config.toml
train_examples = 90422
crop_scale_min = 1
color_jitter = 0.1
arch = "vgg"
padding_mode = "reflect"
stem = "single"
widths = [80, 160, 320]
downsampling = "max"
init = "torch_default"
epochs = 28.6
warmup_steps = 600
Rows from block 10, named by matrix and row number. Each number is 200 + 30 x the weight over its row's rms, rounded and kept within 0 to 999. All counts start at 0. After the name is the row's rms in percent of the matrix's.
# conv: 3x3 conv (model.blocks.10.conv.weight, 320x320x3x3), inputs 220-229, a 3x3 kernel for each
conv.109,097,190,166,148,190,170,139,188,174,133,206,184,161,204,178,132,202,162,89,172,172,170,165,169,173,165,168,169,115,224,251,92,200,237,76,179,229,201,164,207,196,176,211,186,184,206,180,188,175,192,207,184,194,199,165,153,186,200,191,203,211,230,227,239,147,186,207,153,186,195,152,173,169,168,194,184,184,195,173,197,196,161,101,190,180,118,184,183,131,181,186
conv.110,089,242,213,168,253,221,161,257,223,141,205,155,94,214,166,92,236,189,91,194,202,195,196,205,202,208,218,218,173,234,226,179,228,230,178,216,237,220,240,217,233,236,203,241,218,198,221,210,144,234,221,145,239,225,132,150,212,221,179,230,201,214,249,185,244,214,122,247,203,120,245,193,110,215,240,203,230,247,214,244,254,217,131,165,156,142,185,155,157,201,156
conv.111,127,226,193,211,232,187,194,240,184,176,167,205,260,151,196,252,130,185,242,186,181,197,199,191,199,214,212,209,228,251,257,239,269,278,246,281,291,218,190,182,225,198,188,230,209,194,161,196,222,152,190,219,143,182,208,203,161,170,209,169,169,211,190,162,193,201,187,194,203,190,199,207,188,190,203,244,188,204,239,185,210,227,195,195,199,197,208,207,202,221,211
conv.112,089,206,206,195,203,202,191,187,188,181,188,177,166,182,179,162,166,159,147,207,212,196,197,203,188,185,198,181,162,173,164,143,153,169,125,145,168,189,206,210,197,206,203,206,200,194,184,181,203,181,177,196,169,165,190,162,146,197,186,168,207,191,182,195,161,177,210,173,161,197,145,131,182,209,185,166,200,186,166,190,173,151,246,193,211,236,192,213,224,183,209
conv.113,105,177,185,199,188,200,191,194,206,181,187,195,211,202,202,209,219,212,217,187,182,183,194,191,188,202,199,194,167,228,244,160,207,227,169,201,213,214,195,192,216,196,203,210,207,211,146,217,267,149,217,259,155,221,258,196,237,199,217,233,224,233,240,252,184,235,261,183,235,256,188,244,260,227,189,177,228,189,183,224,197,191,219,199,185,219,188,193,213,181,205
conv.114,087,195,182,193,195,185,192,188,185,188,195,184,151,194,179,155,207,186,155,172,189,197,185,203,201,204,218,200,162,158,188,177,174,208,182,191,229,201,201,210,220,210,221,240,209,231,217,227,168,223,229,174,233,232,168,147,175,162,164,190,171,177,199,165,213,195,121,214,187,115,208,171,99,210,218,161,216,226,166,214,219,167,182,164,183,200,179,196,205,191,202
conv.115,086,214,204,210,225,212,216,222,208,212,161,187,176,159,191,190,137,182,191,202,216,208,213,222,211,204,210,200,203,221,210,201,222,215,176,206,207,173,218,222,178,223,224,164,213,213,183,198,213,185,203,220,177,196,216,164,154,203,181,176,209,184,180,191,158,196,212,165,207,223,157,200,217,212,201,172,227,202,168,222,188,154,170,161,197,173,166,215,161,161,212
conv.116,111,230,227,211,227,224,214,220,221,216,224,229,221,220,213,206,216,197,192,183,208,223,196,220,231,211,231,235,251,242,228,241,230,221,221,210,209,207,215,242,212,222,255,217,230,263,207,186,143,208,176,139,208,165,132,196,185,160,200,178,162,197,163,163,176,197,210,186,200,207,189,191,194,182,219,210,191,214,203,193,203,192,213,256,223,215,253,218,214,244,210
conv.117,059,220,186,194,223,199,196,231,213,203,198,175,160,217,186,147,223,173,115,191,189,175,189,193,191,201,202,212,174,216,229,168,207,213,162,193,204,165,210,200,161,209,204,169,215,206,171,164,180,175,195,195,169,206,185,125,210,180,122,188,197,136,194,219,167,144,167,190,178,182,200,187,148,155,176,202,158,177,208,159,183,211,178,202,183,171,201,198,177,203,209
conv.118,102,205,192,189,208,196,197,206,197,198,226,185,116,235,192,119,246,196,111,194,201,197,212,211,202,227,218,204,173,147,151,163,127,133,153,117,126,204,170,210,208,177,215,210,190,219,233,202,121,245,216,144,250,225,156,131,158,185,145,169,180,165,193,182,195,168,114,199,175,126,199,165,116,193,211,175,200,224,183,208,231,193,177,208,207,190,190,192,203,180,178
conv.119,112,225,178,200,225,177,201,222,172,199,160,188,212,168,196,219,164,195,224,206,199,198,200,193,196,186,182,192,163,217,200,172,225,213,161,227,216,181,225,201,174,221,191,156,202,174,198,206,210,205,219,220,206,223,225,141,213,195,143,222,187,132,211,165,161,175,187,168,186,198,168,190,204,232,209,166,245,207,165,239,196,157,123,158,170,125,165,193,109,161,193
conv.120,105,202,182,193,206,189,182,210,194,166,236,205,159,239,216,172,254,232,189,186,201,183,191,203,193,189,194,182,222,203,184,221,196,170,227,209,181,186,226,174,180,225,178,179,228,191,225,209,192,233,218,200,255,230,191,186,177,138,154,165,147,155,161,167,213,180,166,227,194,168,243,196,144,205,185,134,197,186,139,202,198,152,224,149,170,220,141,165,229,156,182
conv.121,072,187,181,168,187,179,151,177,149,129,201,167,214,200,178,227,194,159,200,181,173,163,195,188,174,203,189,174,186,169,152,186,146,133,193,141,139,165,212,156,162,196,158,171,191,169,181,200,194,192,206,199,194,194,177,133,183,129,162,188,167,198,186,186,212,215,215,216,223,208,211,210,174,154,210,195,168,222,201,176,226,188,141,189,118,137,184,117,150,188,118
conv.122,092,192,189,195,189,187,197,181,172,190,244,232,226,260,237,224,251,227,218,191,191,183,195,189,178,217,211,191,128,175,166,129,161,173,127,154,184,151,208,199,135,204,184,139,212,189,185,218,209,197,211,203,201,204,201,212,226,215,216,211,210,224,201,206,176,218,222,183,210,208,196,220,211,159,221,170,153,216,171,161,229,182,152,242,217,143,226,203,134,218,192
conv.123,109,197,154,152,195,163,157,194,170,156,171,228,282,160,214,272,166,209,262,219,192,161,210,182,150,202,183,153,193,177,210,194,177,216,198,183,221,225,194,205,224,193,208,222,191,214,161,166,201,170,180,207,192,195,211,226,181,178,222,173,176,226,177,186,198,187,182,204,197,194,226,222,221,221,178,191,229,178,187,249,190,187,225,147,212,221,144,213,214,139,207
conv.124,094,244,218,181,241,216,175,230,205,156,220,197,190,214,191,187,211,193,186,211,226,232,209,223,221,217,226,215,213,192,165,194,181,158,188,181,157,170,207,245,177,195,225,181,183,211,235,222,209,228,207,196,222,200,188,158,219,230,165,212,244,178,199,236,254,210,186,254,203,178,248,203,174,183,225,232,195,234,235,200,235,219,183,266,196,174,262,192,179,258,187
conv.125,112,224,210,209,217,201,208,208,189,203,145,141,153,129,132,149,129,131,152,210,194,175,191,178,155,177,173,146,223,240,228,219,243,226,225,255,232,229,222,216,216,217,206,207,212,198,142,185,196,136,176,194,141,168,195,233,216,228,228,217,213,220,215,201,185,199,192,184,190,183,194,189,175,218,217,193,214,228,194,221,250,203,229,204,221,229,206,214,228,210,209
conv.126,080,204,182,198,191,180,206,174,169,199,239,222,186,238,218,183,242,212,172,212,206,197,218,209,199,226,214,207,221,194,185,213,194,169,206,200,167,174,186,192,169,184,186,178,183,194,210,222,201,206,215,200,204,210,198,124,193,172,104,176,182,122,175,179,261,229,210,259,220,194,254,215,190,174,255,208,168,250,183,187,240,166,141,238,164,126,220,148,134,231,138
conv.127,099,213,173,184,201,168,201,190,168,216,181,121,157,177,133,178,173,147,202,230,206,168,220,192,164,216,181,161,231,190,180,217,196,163,201,209,149,200,242,205,193,232,196,183,220,185,169,140,226,158,152,242,154,170,259,231,259,202,216,242,179,197,226,152,215,192,233,214,196,237,223,209,252,226,192,179,212,186,182,193,173,186,249,189,168,241,183,171,226,166,167
conv.128,082,210,213,229,205,210,228,207,207,229,146,162,190,146,166,197,143,162,198,184,195,211,177,197,211,161,187,196,164,202,226,143,185,214,117,165,191,201,189,205,195,175,206,171,159,201,136,146,186,133,146,190,133,145,187,176,208,228,170,194,217,146,175,205,147,170,209,137,170,213,122,168,211,231,197,192,234,192,185,224,180,170,135,139,143,138,141,148,123,126,139
conv.129,099,212,194,180,213,197,187,201,188,193,245,208,167,249,203,160,253,198,158,204,203,183,202,198,175,200,191,168,216,215,188,200,204,178,188,193,174,171,207,214,173,215,213,176,215,210,206,203,193,206,204,192,203,206,191,142,251,226,138,250,238,136,244,238,157,170,179,153,166,165,161,170,159,154,209,190,173,219,186,192,228,183,176,191,173,172,180,164,161,171,157
conv.130,097,200,203,194,191,196,192,191,197,191,165,191,212,146,182,208,118,157,192,183,203,194,173,194,186,167,187,178,221,235,205,207,231,208,183,221,204,164,193,241,151,192,237,142,190,231,156,201,214,158,204,207,165,207,207,184,156,250,191,159,244,199,163,235,163,213,229,178,220,230,191,230,241,179,181,197,196,185,186,215,186,169,189,197,240,174,192,229,163,183,204
conv.131,086,205,200,232,206,188,219,198,177,210,164,123,142,176,120,128,199,120,125,190,184,188,196,186,190,210,196,208,198,208,253,192,195,247,193,197,250,194,181,209,189,169,209,184,167,210,177,172,178,188,183,177,196,198,184,288,188,227,287,177,226,282,170,219,158,159,174,169,163,176,195,178,185,255,225,221,248,236,223,243,236,226,235,113,227,228,94,224,227,93,216
conv.132,110,221,213,217,225,213,204,232,212,191,222,244,255,209,235,243,206,234,239,234,224,222,221,212,209,214,208,200,187,206,211,179,209,220,179,225,225,231,239,206,214,227,199,202,220,195,212,233,253,211,220,229,217,213,207,248,267,166,237,254,160,224,248,158,255,246,255,246,237,238,251,238,226,247,235,182,243,227,177,240,223,183,182,273,202,186,256,189,186,236,182
conv.133,085,195,205,152,198,205,164,201,205,175,209,218,231,188,197,212,167,179,185,194,222,202,197,219,192,194,209,182,173,150,181,180,156,180,188,173,182,184,178,218,183,183,236,186,185,245,197,230,204,196,223,192,192,209,173,183,170,147,203,172,188,221,178,214,210,218,207,226,224,210,226,219,201,154,195,168,146,188,171,137,176,165,195,170,160,180,182,160,165,202,158
conv.134,098,212,182,222,219,187,228,228,197,228,163,218,216,172,236,236,175,249,254,214,201,204,220,210,215,218,214,219,178,195,193,192,211,203,201,224,202,169,235,209,181,231,202,178,219,194,202,213,230,202,225,242,199,232,249,196,209,180,221,215,185,223,204,185,220,218,226,232,229,238,230,232,244,258,213,124,267,215,130,256,200,142,153,192,150,162,208,178,155,201,184
conv.135,100,188,192,174,198,202,181,201,204,183,187,156,179,194,170,192,212,182,193,159,182,190,175,199,203,191,213,212,167,185,184,152,167,180,143,161,187,194,161,139,190,152,150,190,146,170,205,191,125,219,210,143,232,219,138,158,125,137,173,128,145,176,136,141,177,156,96,198,180,115,205,179,110,204,188,189,205,210,207,207,218,219,223,155,190,218,158,195,212,173,199
conv.136,086,215,201,216,214,203,224,208,198,217,211,251,239,207,237,228,198,215,211,210,222,219,194,215,217,172,205,207,143,151,162,144,148,166,147,161,197,190,150,178,183,154,175,172,158,174,174,216,198,176,214,208,181,212,211,174,195,141,188,208,181,187,207,208,254,239,197,246,224,183,237,213,168,200,208,170,209,207,164,205,199,156,149,180,175,150,197,183,160,203,196
conv.137,076,205,201,191,205,205,196,195,202,189,221,239,217,226,228,213,228,218,204,185,218,215,173,212,206,169,212,203,166,173,207,145,146,189,137,141,181,199,148,190,195,143,183,200,148,180,186,228,209,201,233,220,223,243,223,191,212,186,176,198,195,168,183,191,265,259,202,269,253,194,271,249,181,179,203,154,183,209,156,181,206,161,177,159,149,172,168,150,174,174,152
conv.138,101,185,205,203,186,203,190,189,208,174,160,179,215,165,176,206,171,170,192,193,209,216,195,210,217,202,215,223,185,192,228,164,172,220,172,170,223,196,190,218,179,183,204,170,182,203,203,216,206,205,210,187,212,213,167,218,130,200,210,140,190,213,150,196,192,199,174,199,199,168,211,202,164,161,163,166,171,154,161,198,166,168,188,153,178,179,154,170,181,166,178
conv.139,098,204,197,205,200,200,211,197,197,201,136,202,216,150,216,227,158,221,234,207,210,234,209,220,242,211,220,233,189,211,220,187,211,223,179,218,226,166,207,200,160,189,198,145,171,195,157,192,236,154,201,248,155,209,251,234,228,192,234,202,190,219,162,185,199,211,271,192,215,273,185,219,264,222,182,174,214,165,188,197,149,187,109,219,155,110,207,173,106,179,175
conv.140,099,221,197,214,214,185,201,206,170,204,169,125,156,185,132,172,182,134,201,210,200,173,222,207,174,237,206,171,191,154,155,178,170,152,173,201,151,165,209,181,170,214,191,185,223,199,181,148,200,178,136,199,177,139,226,218,234,185,205,217,171,203,217,161,208,185,210,211,181,210,219,184,225,168,175,158,164,166,141,157,157,131,224,207,148,216,200,140,220,207,148
conv.141,073,211,197,184,206,180,166,188,148,146,202,176,186,202,185,201,197,177,190,191,176,171,204,184,179,211,188,184,207,175,141,193,153,129,185,141,138,172,218,189,180,207,177,193,188,174,177,185,183,185,197,194,189,204,193,140,201,126,175,195,158,227,181,184,211,200,199,215,205,203,216,204,202,179,255,202,185,259,197,196,252,184,130,219,142,122,221,135,140,232,133
conv.142,067,193,160,163,183,164,158,177,160,154,241,216,199,236,212,201,257,229,227,184,193,201,184,200,199,197,210,206,212,212,189,192,192,176,172,180,183,165,203,174,161,193,163,175,185,164,145,181,183,166,189,182,204,209,198,177,231,126,155,187,131,156,140,145,196,189,198,209,200,199,238,225,214,196,182,148,203,196,158,218,202,171,145,222,157,126,188,146,120,160,142
conv.143,096,185,212,219,187,210,216,193,213,216,122,138,174,127,143,175,128,150,183,169,189,197,181,191,190,193,190,192,195,159,196,150,117,183,114,98,186,148,187,209,166,193,200,184,198,189,128,168,169,132,167,168,151,180,182,162,180,198,192,201,189,215,220,186,150,205,223,191,229,243,225,255,271,234,195,170,239,207,160,249,218,151,226,209,201,171,167,161,144,126,123
conv.144,079,220,231,200,222,220,202,236,220,202,175,158,138,181,164,127,233,211,167,183,173,160,171,160,157,184,182,192,198,214,220,165,204,191,144,202,164,194,190,168,186,182,166,201,194,208,192,179,212,199,183,209,233,219,233,172,176,245,162,171,240,190,197,265,188,191,217,201,195,217,255,250,263,172,194,199,186,172,192,216,200,213,126,138,176,107,111,137,115,141,128
conv.145,114,214,201,158,217,197,165,220,193,171,162,120,141,160,125,149,162,127,153,210,199,166,194,181,138,178,155,102,210,181,241,202,190,229,195,194,214,213,192,191,204,194,190,199,195,191,200,180,203,207,189,212,219,203,218,261,248,212,251,239,204,236,230,192,228,217,197,229,215,195,231,216,197,239,210,190,237,209,192,235,209,205,236,194,139,235,195,155,234,201,173
conv.146,116,215,197,194,229,207,190,238,209,178,169,197,215,184,214,221,195,224,224,153,167,172,187,208,206,211,238,229,251,261,216,230,235,201,194,197,175,173,168,167,181,185,202,189,205,230,178,193,208,209,222,220,229,239,228,171,143,159,171,168,183,181,208,207,189,200,235,226,240,258,256,273,274,199,202,183,215,221,182,224,232,179,182,216,191,169,211,193,151,204,190
conv.147,109,233,207,201,230,212,208,221,206,198,221,193,164,203,192,175,196,195,179,206,182,176,175,151,141,159,145,133,184,190,161,188,205,172,188,219,192,200,194,151,191,188,139,184,183,144,235,247,250,205,223,239,181,198,222,235,239,192,224,224,182,213,208,175,242,218,213,204,182,182,178,163,174,238,217,165,200,182,161,172,162,168,212,214,193,215,216,200,205,210,204
conv.148,065,189,160,155,191,166,165,194,173,174,238,190,163,241,203,181,250,216,189,211,203,188,195,196,184,189,191,177,218,201,187,207,201,192,199,202,204,184,142,168,179,143,169,178,148,165,178,184,151,193,218,185,205,241,201,189,153,168,178,136,164,167,109,157,217,181,155,228,204,172,251,230,183,238,187,170,236,184,174,233,187,180,213,175,160,205,157,156,188,139,147
conv.149,095,186,181,209,187,177,213,177,175,210,203,263,250,190,244,237,181,223,219,207,211,223,197,206,219,188,202,213,198,194,189,197,192,185,200,197,187,190,142,170,194,152,166,198,156,167,180,258,236,187,253,235,195,255,239,156,178,158,167,179,171,174,177,177,229,250,209,231,244,194,232,236,180,189,202,186,188,203,183,184,203,178,161,203,175,159,209,187,160,211,192
conv.150,128,189,183,198,198,184,183,209,187,167,180,233,268,185,234,268,186,231,267,193,200,216,203,212,220,214,227,229,155,183,222,136,179,240,126,187,262,216,187,203,214,198,212,212,208,220,189,198,233,198,202,227,205,203,223,219,126,113,213,143,112,214,165,117,216,213,243,231,225,248,243,239,254,197,139,169,204,143,164,213,151,162,178,157,150,184,159,145,199,169,145
conv.151,123,204,194,186,207,201,189,206,206,197,179,169,223,173,177,224,181,194,216,184,173,171,173,176,178,170,188,197,203,216,165,202,212,163,207,206,157,208,177,186,195,173,190,187,175,197,195,155,180,198,163,192,195,176,198,167,252,129,174,260,133,186,261,155,188,153,187,193,164,202,198,181,215,167,182,177,167,196,184,181,220,203,136,254,146,137,260,138,137,258,146
conv.152,114,229,186,241,231,191,225,233,200,204,209,223,258,199,216,265,181,199,263,210,193,174,217,206,189,218,219,207,192,177,193,173,172,188,147,159,173,155,213,202,166,201,208,179,186,216,207,248,261,206,242,261,194,230,253,154,196,135,170,163,131,194,138,147,215,239,234,216,244,236,210,243,237,224,180,157,225,156,155,212,134,155,242,165,211,231,150,190,215,136,171
conv.153,106,199,182,132,203,184,128,214,192,132,184,156,229,182,146,219,183,158,217,203,190,177,204,191,183,210,209,210,175,155,226,153,131,229,140,116,227,212,187,200,210,189,211,204,193,224,215,162,211,217,163,212,226,185,231,210,140,189,210,158,191,209,170,198,175,160,212,182,174,226,197,208,263,237,148,179,243,161,183,252,178,196,264,124,199,263,136,182,263,142,162
conv.154,075,204,178,200,209,182,191,211,182,183,192,161,167,216,177,175,246,204,194,203,181,176,194,178,175,208,199,187,187,214,213,177,201,218,188,205,236,166,174,192,161,153,200,165,149,212,163,162,192,188,181,193,221,211,204,164,150,177,149,117,172,149,99,177,177,148,187,190,170,201,229,223,245,169,157,190,190,168,196,218,197,196,112,226,135,104,208,117,113,198,122
conv.155,081,189,170,172,186,169,179,185,171,184,209,216,212,188,199,207,185,195,208,206,207,196,208,209,199,211,211,201,188,156,179,183,155,163,181,161,159,177,154,170,172,158,174,169,165,178,204,210,191,205,208,185,206,203,172,114,88,95,117,89,110,131,99,130,208,196,183,217,203,181,233,216,185,162,172,183,169,171,189,176,166,196,172,170,151,162,168,154,160,169,160
conv.156,101,224,151,190,227,149,197,229,155,205,173,142,162,177,144,149,209,162,149,200,193,173,182,188,180,177,192,197,231,229,221,215,221,199,197,215,179,230,214,195,219,208,194,217,198,192,177,178,208,187,173,207,211,181,209,213,164,192,199,155,184,189,161,178,226,189,178,244,191,179,272,214,201,205,181,201,198,185,200,207,201,218,234,137,212,223,144,202,216,160,204
conv.157,075,197,172,178,206,171,180,202,163,172,173,161,182,177,170,197,186,177,208,185,189,184,185,187,177,190,183,173,202,216,167,193,192,155,177,178,149,194,175,194,190,163,197,188,166,198,181,188,162,192,204,177,200,212,178,197,172,115,207,153,147,218,138,169,203,210,197,211,224,202,231,237,201,193,156,191,191,158,192,196,155,184,158,191,133,156,174,128,159,159,132
conv.158,092,182,167,185,183,165,180,179,161,178,182,146,179,181,140,178,174,135,183,168,160,167,165,158,157,166,157,150,197,173,207,173,141,169,167,126,146,213,155,232,197,146,219,190,150,210,217,205,193,217,203,193,232,214,205,135,160,123,131,143,122,129,132,115,225,211,185,218,205,182,225,212,188,193,199,181,190,198,180,184,195,178,195,155,113,191,151,98,186,143,96
conv.159,110,227,193,152,206,197,169,182,197,168,199,230,215,214,239,218,228,242,223,218,225,231,219,219,214,218,215,199,209,231,221,208,240,225,207,244,225,205,187,232,198,187,214,186,184,190,185,165,159,173,174,181,175,199,203,275,208,173,268,212,162,245,199,141,248,216,187,250,217,198,248,231,222,248,188,153,237,173,150,221,158,154,198,229,187,187,213,156,172,182,123
conv.160,090,189,187,207,184,180,196,181,178,188,213,209,180,209,207,173,208,207,170,215,212,202,207,204,186,200,193,172,243,232,210,239,240,203,234,246,190,226,208,200,227,201,194,219,195,190,219,213,249,211,207,241,213,210,244,194,191,246,205,202,243,210,212,239,230,239,289,225,232,281,225,233,282,164,216,217,163,221,215,160,227,216,184,183,210,185,181,192,180,176,172
conv.161,116,208,206,225,215,209,228,220,210,235,183,211,209,183,204,201,187,202,203,227,213,213,215,200,200,207,191,188,218,171,209,230,193,206,246,219,210,213,228,188,200,230,178,197,229,172,176,180,215,179,177,218,184,182,228,237,218,179,221,225,172,210,227,166,220,216,231,221,211,226,221,207,220,188,223,209,171,217,212,160,211,214,227,195,196,226,194,206,223,199,212
conv.162,102,217,195,190,224,190,194,223,182,204,200,195,219,208,193,212,217,188,203,185,173,177,184,170,177,177,159,179,222,213,213,213,190,196,194,168,195,182,161,223,185,166,227,193,167,216,200,200,189,207,193,190,206,185,184,124,83,128,137,94,127,145,98,132,153,145,168,174,153,175,172,144,163,123,135,217,125,157,224,139,165,218,218,158,209,228,177,220,238,194,223
conv.163,098,191,183,188,180,183,186,161,187,183,181,172,131,199,191,152,229,212,176,184,162,178,195,180,200,203,194,215,111,169,154,108,160,146,108,161,152,206,197,211,204,194,207,196,187,205,244,184,169,248,195,175,240,203,192,247,224,237,233,219,217,221,209,198,226,195,186,245,203,197,253,211,207,242,218,209,255,234,211,264,242,208,181,221,175,188,220,178,197,217,184
conv.164,101,202,222,198,203,215,192,196,202,185,113,91,116,138,108,122,161,130,133,162,154,146,181,169,159,198,189,172,222,205,196,226,209,208,228,216,220,178,181,176,181,185,182,185,191,187,170,166,173,178,178,184,185,191,194,260,199,215,252,199,210,247,215,205,134,138,150,165,165,168,195,191,186,175,180,174,186,191,178,201,201,181,245,193,195,235,180,178,225,167,164
conv.165,081,188,166,184,187,168,183,181,168,180,163,186,213,170,181,203,189,190,206,172,169,172,170,180,179,167,189,181,128,183,199,129,178,193,134,185,198,184,191,189,195,189,200,203,180,213,202,216,233,208,220,239,221,234,245,155,209,142,189,202,179,217,190,209,183,201,185,197,205,183,220,216,190,172,182,159,183,189,173,190,199,191,238,189,172,230,201,183,213,207,191
conv.166,078,220,193,198,221,196,206,216,193,212,123,121,151,132,137,154,142,145,157,200,176,190,205,186,194,200,193,195,173,196,207,176,199,206,178,196,200,200,155,206,213,169,211,221,183,216,158,166,196,155,176,208,157,191,223,229,209,173,221,224,195,207,228,209,165,167,197,164,172,205,171,184,214,248,179,189,249,188,209,247,196,221,238,246,181,235,234,189,229,212,196
conv.167,101,222,190,183,224,191,188,216,185,187,139,171,216,135,167,213,129,162,216,182,168,189,186,186,203,195,204,213,194,203,183,182,189,181,177,180,185,157,186,197,156,186,207,153,187,219,210,178,178,221,187,192,220,187,208,193,189,132,188,207,139,170,216,147,207,198,200,220,209,206,229,215,212,228,176,164,232,187,163,224,195,160,164,193,169,158,185,173,156,174,179
conv.168,134,175,209,221,181,219,228,188,227,231,218,185,122,211,179,121,205,172,116,237,200,187,234,193,185,234,190,183,109,119,126,101,109,120,100,105,118,260,203,143,257,191,135,252,180,142,183,192,174,181,201,184,180,206,190,234,187,156,227,180,152,217,172,160,207,171,144,207,186,153,212,199,159,229,199,188,217,190,191,206,179,196,183,170,160,173,161,158,164,160,156
conv.169,124,186,205,205,187,211,211,186,215,216,192,179,130,171,159,122,147,137,112,230,192,182,225,176,171,218,160,164,206,176,169,204,171,154,203,169,146,239,213,164,237,209,158,231,200,158,173,188,176,172,186,183,165,178,190,185,204,168,168,196,147,149,186,141,187,176,171,184,164,175,175,155,184,220,199,168,210,181,166,196,171,169,224,189,170,209,179,168,193,173,166
conv.170,078,193,239,233,185,226,216,173,205,197,151,164,192,161,174,192,179,189,193,161,179,194,171,190,195,186,205,198,186,179,189,193,182,187,197,191,197,170,208,208,184,213,216,195,218,221,178,180,223,171,188,227,169,193,226,208,246,145,225,245,177,245,232,203,156,180,204,173,197,209,191,211,213,186,165,149,195,166,153,207,171,155,209,196,204,194,188,213,186,178,217
conv.171,102,183,198,221,168,198,224,164,207,229,177,187,199,184,190,197,188,196,202,182,154,187,181,152,183,176,143,181,158,166,199,168,184,207,187,206,217,203,172,147,205,176,154,209,176,154,190,215,223,183,218,227,180,223,233,137,95,100,120,99,109,107,97,121,193,231,247,196,232,246,195,227,243,212,181,179,209,170,182,196,153,183,208,158,160,206,157,167,204,160,178
conv.172,107,217,209,168,215,199,165,213,181,149,206,220,213,217,217,203,235,216,200,178,169,168,190,184,181,214,211,206,167,195,219,153,188,212,149,192,218,202,200,242,196,192,243,192,193,247,188,190,192,191,182,171,190,169,154,250,178,201,265,161,212,273,150,219,164,181,178,175,188,174,194,195,169,210,199,177,208,209,170,213,218,166,189,128,202,181,119,199,180,118,196
conv.173,070,214,192,203,212,182,189,203,173,174,181,170,182,184,169,168,192,176,159,181,177,188,187,193,195,189,204,188,168,171,185,171,170,172,183,176,173,187,209,191,201,212,201,208,214,207,207,182,213,203,178,210,199,180,208,159,267,142,197,264,188,232,257,228,162,172,182,180,179,177,208,186,174,201,196,158,211,202,167,222,207,176,257,222,190,238,217,194,212,205,194
conv.174,110,173,190,198,175,189,201,178,187,205,185,191,225,189,191,216,204,202,213,215,201,199,210,202,201,215,209,210,181,219,185,201,233,198,217,248,217,225,227,204,227,236,212,234,246,217,190,207,221,194,212,226,202,215,229,255,230,193,244,230,201,239,234,205,201,190,229,206,201,236,224,217,243,188,187,211,181,193,214,193,206,217,194,182,206,190,189,205,187,191,203
conv.175,074,202,199,202,199,199,208,195,200,206,214,197,264,195,183,253,190,176,240,207,190,166,195,176,157,194,175,146,216,260,179,216,262,173,220,262,171,162,162,181,164,160,174,171,168,168,189,216,152,194,224,153,210,229,156,185,206,188,172,195,165,163,193,154,163,170,169,170,172,169,199,183,163,131,175,165,137,171,165,152,182,167,156,168,170,153,161,159,156,160,160
conv.176,102,185,185,186,186,185,195,187,189,203,113,162,212,138,185,218,175,213,227,160,178,178,153,176,180,140,166,176,203,193,192,203,183,193,221,190,212,177,148,213,178,151,213,182,158,215,166,177,180,181,192,199,199,217,225,147,111,187,156,123,187,158,132,196,147,151,196,165,160,203,156,166,210,173,173,188,159,179,196,146,169,204,151,161,136,155,180,138,176,199,152
conv.177,107,200,179,179,206,181,182,207,185,182,168,146,169,178,156,179,187,170,180,188,185,184,186,186,191,191,187,200,206,196,211,226,205,214,241,211,223,228,219,198,226,216,195,229,216,198,184,191,181,198,199,190,206,207,202,237,241,220,224,225,218,220,219,218,182,192,204,200,202,217,209,203,219,204,194,192,198,197,196,196,202,196,178,214,211,166,209,213,163,204,219
conv.178,116,190,201,204,194,198,199,196,190,198,185,184,200,200,206,226,225,227,253,186,169,170,179,169,168,187,180,173,173,211,226,171,220,227,174,235,233,194,195,195,185,199,204,183,205,210,177,169,148,207,181,155,220,192,178,191,177,85,168,150,97,153,146,99,132,140,152,144,157,164,177,180,191,135,153,178,122,144,171,132,139,157,187,215,172,190,220,170,198,231,170
conv.179,089,181,199,216,182,205,219,175,209,217,137,151,145,156,174,162,176,186,169,161,153,174,177,173,191,196,194,209,157,148,158,163,162,180,159,175,203,213,204,178,219,203,191,227,200,209,200,155,168,201,167,176,201,183,191,213,220,160,211,207,157,215,194,173,182,166,193,212,194,212,228,213,224,232,196,172,237,199,176,238,195,180,201,202,155,205,199,164,210,192,177
conv.180,077,195,187,200,179,178,197,168,171,196,206,234,274,202,214,245,195,185,200,180,154,173,193,178,194,209,201,204,199,241,191,189,225,188,183,198,190,173,192,186,173,189,174,180,195,176,180,182,229,186,176,220,194,169,207,214,211,197,204,221,179,212,240,184,169,147,189,200,171,211,219,179,204,152,167,192,163,171,188,193,188,191,179,167,201,175,162,193,170,167,182
conv.181,101,175,192,200,165,186,194,156,191,200,174,190,196,169,183,191,177,194,201,187,184,201,167,167,186,155,150,179,181,194,212,182,194,204,190,202,207,208,222,186,193,212,190,188,209,197,203,250,254,194,245,255,198,254,267,203,144,124,192,121,124,183,108,128,188,230,206,192,234,208,212,243,218,181,172,213,169,150,208,165,132,209,257,199,224,251,179,209,243,171,197
conv.182,078,201,188,176,201,187,172,195,173,162,107,143,171,106,133,157,116,131,141,161,153,159,171,166,166,184,177,170,197,201,216,188,198,213,200,219,227,180,146,179,179,146,175,169,147,175,199,198,179,194,191,171,190,182,169,191,166,154,183,175,163,175,178,168,174,177,180,177,175,170,182,176,163,179,196,180,191,211,198,208,223,209,174,191,193,174,181,196,170,171,192
conv.183,113,183,203,215,187,198,200,197,194,192,241,217,214,236,199,196,219,180,179,207,206,211,202,212,208,196,206,197,223,229,218,230,234,227,233,236,229,220,181,189,225,182,189,224,183,186,191,206,213,199,208,213,206,207,218,262,204,129,255,178,124,233,165,131,229,199,198,218,192,185,199,193,179,253,183,171,238,171,171,217,168,168,220,207,166,226,196,170,228,183,174
conv.184,086,200,200,188,197,196,173,192,192,157,172,178,145,186,196,161,211,220,172,186,182,185,201,193,194,220,219,215,208,193,219,207,191,216,215,194,219,204,173,209,196,174,208,186,182,222,223,209,208,218,209,205,221,207,204,192,165,179,179,174,175,171,183,177,182,186,210,190,193,214,209,204,228,227,214,201,225,222,209,234,228,220,234,222,235,226,210,213,221,197,194